A small contrastive image-text model, trained from scratch: encoder widths [48, 80, 144, 256], text encoder activation quick_gelu.
Rows from block 7 of the text encoder of a small contrastive image-text model, named by matrix and row number. Rows with one number belong to one neuron. Each number is 128 + 32 x the weight over its row's rms, rounded and kept within 0 to 255. All counts start at 0. Numbers have three digits each.
After each neuron's rows are labels from the 100 texts, of 14848, where the neuron reaches its highest value: "tokens" is the input token at the peak. Only what is clearly more common there than usual is listed. The data: flat shapes of many kinds, plain or patterned, on busy backdrops. In brackets: how many of the 100.
# fc1: MLP up (text_encoder.blocks.7.mlp.fc1.weight, 768x256), inputs 0-127
# fc2: MLP down (text_encoder.blocks.7.mlp.fc2.weight, 256x768, transposed), outputs 0-127

fc1.128:146163154062128125114137130139098145078062187159126176095121150076142086141131128071159089178135104131131129094048109192188116174185138150118151104117113117152146121069082082174204133135138082102051148115111099090143086133177130181150179115111119135103102225087094149189089132111149147128117146128072149098136165155124127187148107180108134135099118089113127093084094099099143092159069
fc2.128:076132140100114150110163117142147138187149177152083090133166103106105140141125160146104163163134161142109098144173144097105132115140142129121117146066113127192140161155155134108092146173125135153154150117162109140078174147151137093129138132118169152129094115124131130103097162077185090070103127150190069159090169143109128110100172110122149100097102146089148138120065089106141094065101
tokens: "," (71); "pink" (18)

fc1.218:092116109074128075121115094113102144101149109189162121112094095099110152114174186127086155150119106162180166151169117142092150096131101138131118090159124158155071139113104091177138168173083113121121082080150094123149180113108087063142116122166139139142112118119183091136129186166087153122137180098122080139150100178101114150099147144108093095116118142149111114104108173122095056125122
fc2.218:161131083149084175133122139126168107113109133156132111064105164093089127084140145117153116176179146104176115097097104121085088166178121056150104150070108111091162145120096152087121183090170118095083101097162164160082221127130095150171128139135155186109142137113097111136146135102055086145093127192155171136140109110118031082166128131110147136142113149099146128099136140140083121129102
tokens: "," (52)

fc1.464:064126152075151088116120127117191150059091165096130161139128183131142172058123135112152114114087123130161175116107161031074105175149140166121153114104170158190075121143177139103140115142163106118144128118149173110037078122109154186119146204103057088138132078139180151101106113102085148191195181146156160144063101132169197152171120092115106113108140175096149161141127110144178101105154
fc2.464:073097108134111137123160083092165105140169125131158183078093110134211118128127114139115117105113087124138103109128174100185126172088149108159159172189112148187137099098126115149129147101107172107083143143127149132168123104119154114135139178144097138108163161160045142124133135084168128069119124081078044107133084159158076090120098153123134186110127168151167156047075163095103062117130
tokens: "grey" (60); "crescent" (21); "tee" (15)

fc1.73:141105105115158129133074082095143114104108059176072138125101093148167097160100123199137056093185116130135124134112103107092118138241179055179122150137101133091118119149121093078135113140217145123162154086154134112135158148136099140127124105154177109102152166205152139098128139111127127098125130094116079111137173130170141127130141213129102143108112077156128109140096149121134154136107
fc2.73:143162124089128122095080104111115175186064132126094131116154161144162114147111187163146107094144181110087069131158106141168135149105125170116108138153143070126156106086139071183133091177088104085138087168105133124116093099102132114105110121141092115153119125144170099160140103090139127145168155107133112090109164121160170097118200150152166140139084215147104100203107150193105153111125
tokens: "pink" (26); "red" (15); "grey" (13); "cross" (9)

fc1.506:121191088102118161058104152165101120133137136111183089120115113109118154121208131121099106151124149138149181132172136131092134122135164090133108183151123128144089099146087078097191160079091098095079170178110093145135139132100138119115084142107124148157111102133171146164135159124125133100115156116044125120097141152126081099081140122132126182148079128124121068118081139111095110229127
fc2.506:181113129120146096116064181148111160108101201160096141094120131149197170101094164108091130131131171066128119118142111162143154126118141109097113137156132126114131109185145165118101112094106127195137141137141051156104148113112157123118117143088155095171062117139071149104141108196111143145103180112157151106064147180143143162127152135156193106159146139129135128152125199136112116129133
tokens: "pink" (68)

fc1.226:142092138114125155073143114189113114098105154127097125144105076100162080153135122093145090085136085083156200120097128152057121089189161188093113153176141136143117092126155106134081146115178062105154085138079085117156158150139099125117133150114091141168134113127123084164137128141117121148077186098087171157118160053161123144118159164139103106210158214178177156080114159126135180112098
fc2.226:134076136125062083138127100127132141079160129132135134114160149140176165137135198123139138137066123145215092091120106111128180132139139093206153195125113074124108121150087174136119153182147118132114105163149095101184179117104190109109161105107129129109176148159119101047133059132092139146097123104116083099120113154121037141088135124167156129096154057119134129122099146154091122138111
tokens: "pink" (100)

fc1.644:127153152140113133147130078141121099144154076162216153172091058113135175151183134116112126200155187178106100139114155128101144110181050168073116119090122135171128159112108130099140139146145111123110157123184119125113148144091088083099094167108124097122189088134123098045186122126132165093080101139102095224135162134084152183110201144122127151135071117148156140091155140149121120151103
fc2.644:111096116084162116167119136125195203113100181125114159124149148085123119080074123111094144125175082139112130194107068094157155137073189143084173151057172171146162133138121056171161120098078153121142104126103095102154130115152102134075119111124161118083080210103170116145078103097146077159183162179217124099157107159176130117132100147070102135106096126151075154167146101122128092154179
tokens: "," (52); "yellow" (43)

fc1.344:137165151126099138200121104083144072160106134104112144127084123091073158152174105175136123112164171091126122120123100159144110125071112150076186072112141110111159142080152145055142076178130131062132197135114141130088184154118130119076137134115152088092147132194172146088133152172180063099148169145130128124126181160120120149177189068126106173097149156109084072091111160150124158152143
fc2.344:105092137125128182092126100120139120111140117130141147099123107131092095138121124140136192128149109154156101155079167108150220088088134165120112155121146185139123144161159076063105081150159123151117108138131139156131091122149087170153151126173163154072138085116092162135155129096174060032148080114099097136103097162114082090167110164084134092118141132138132182126118110119073139155150
tokens: "," (49); "yellow" (26); "and" (13); "left" (10)

fc1.362:146157156177141080162146128171101126173176170136091125092143163116123062126085113167125151094148155141170102130117096152138138071100098116189112113150177119159135094141077100186201164129078173190191137118170097110085169136089168102129114147136131080117084095118136102111114154119095092159133114063133140102102178167086146113109139097158120090131147135105104122122236134169144162112102
fc2.362:120148130117047151146128090099137113107128132103179090111086131124140164136120172094096118174114142115161132118130099119179089116139133129110137131127101115113133123130181175094115130067128091052154130155150112169135138144137107059091139172126136141128173136099055134134118131125132142158160082127070168061142084112109110108143166157112115142118142098178182126139060155116145044155167
tokens: "pink" (75)

fc1.93:145104096090144208116125116119172168168112147166116192156127078153175171133123121165141118119077106041120158113090189143125097183139170120166086115195157124131120164210149096081066090105156127194143125133124164106135111094142192116124106167095142160136153141115155100094116130093106139116156180134110067115190140150174078126168121107119129157085103089115076183107089156098106129149112
fc2.93:122228120128164119155128160121134126077140146147158096082115153087125104093124162098110139111179123180159145098122141122068119125160134188130188137134171179175129089113128112138157138160098139112096177174182144128120134131153077160087143104129157153142023142137117109186179117083133071089094156122121135114096138139160132098167210145158158168123177183119086086146129135126169102083056
tokens: "pink" (41); "," (37); "left" (21)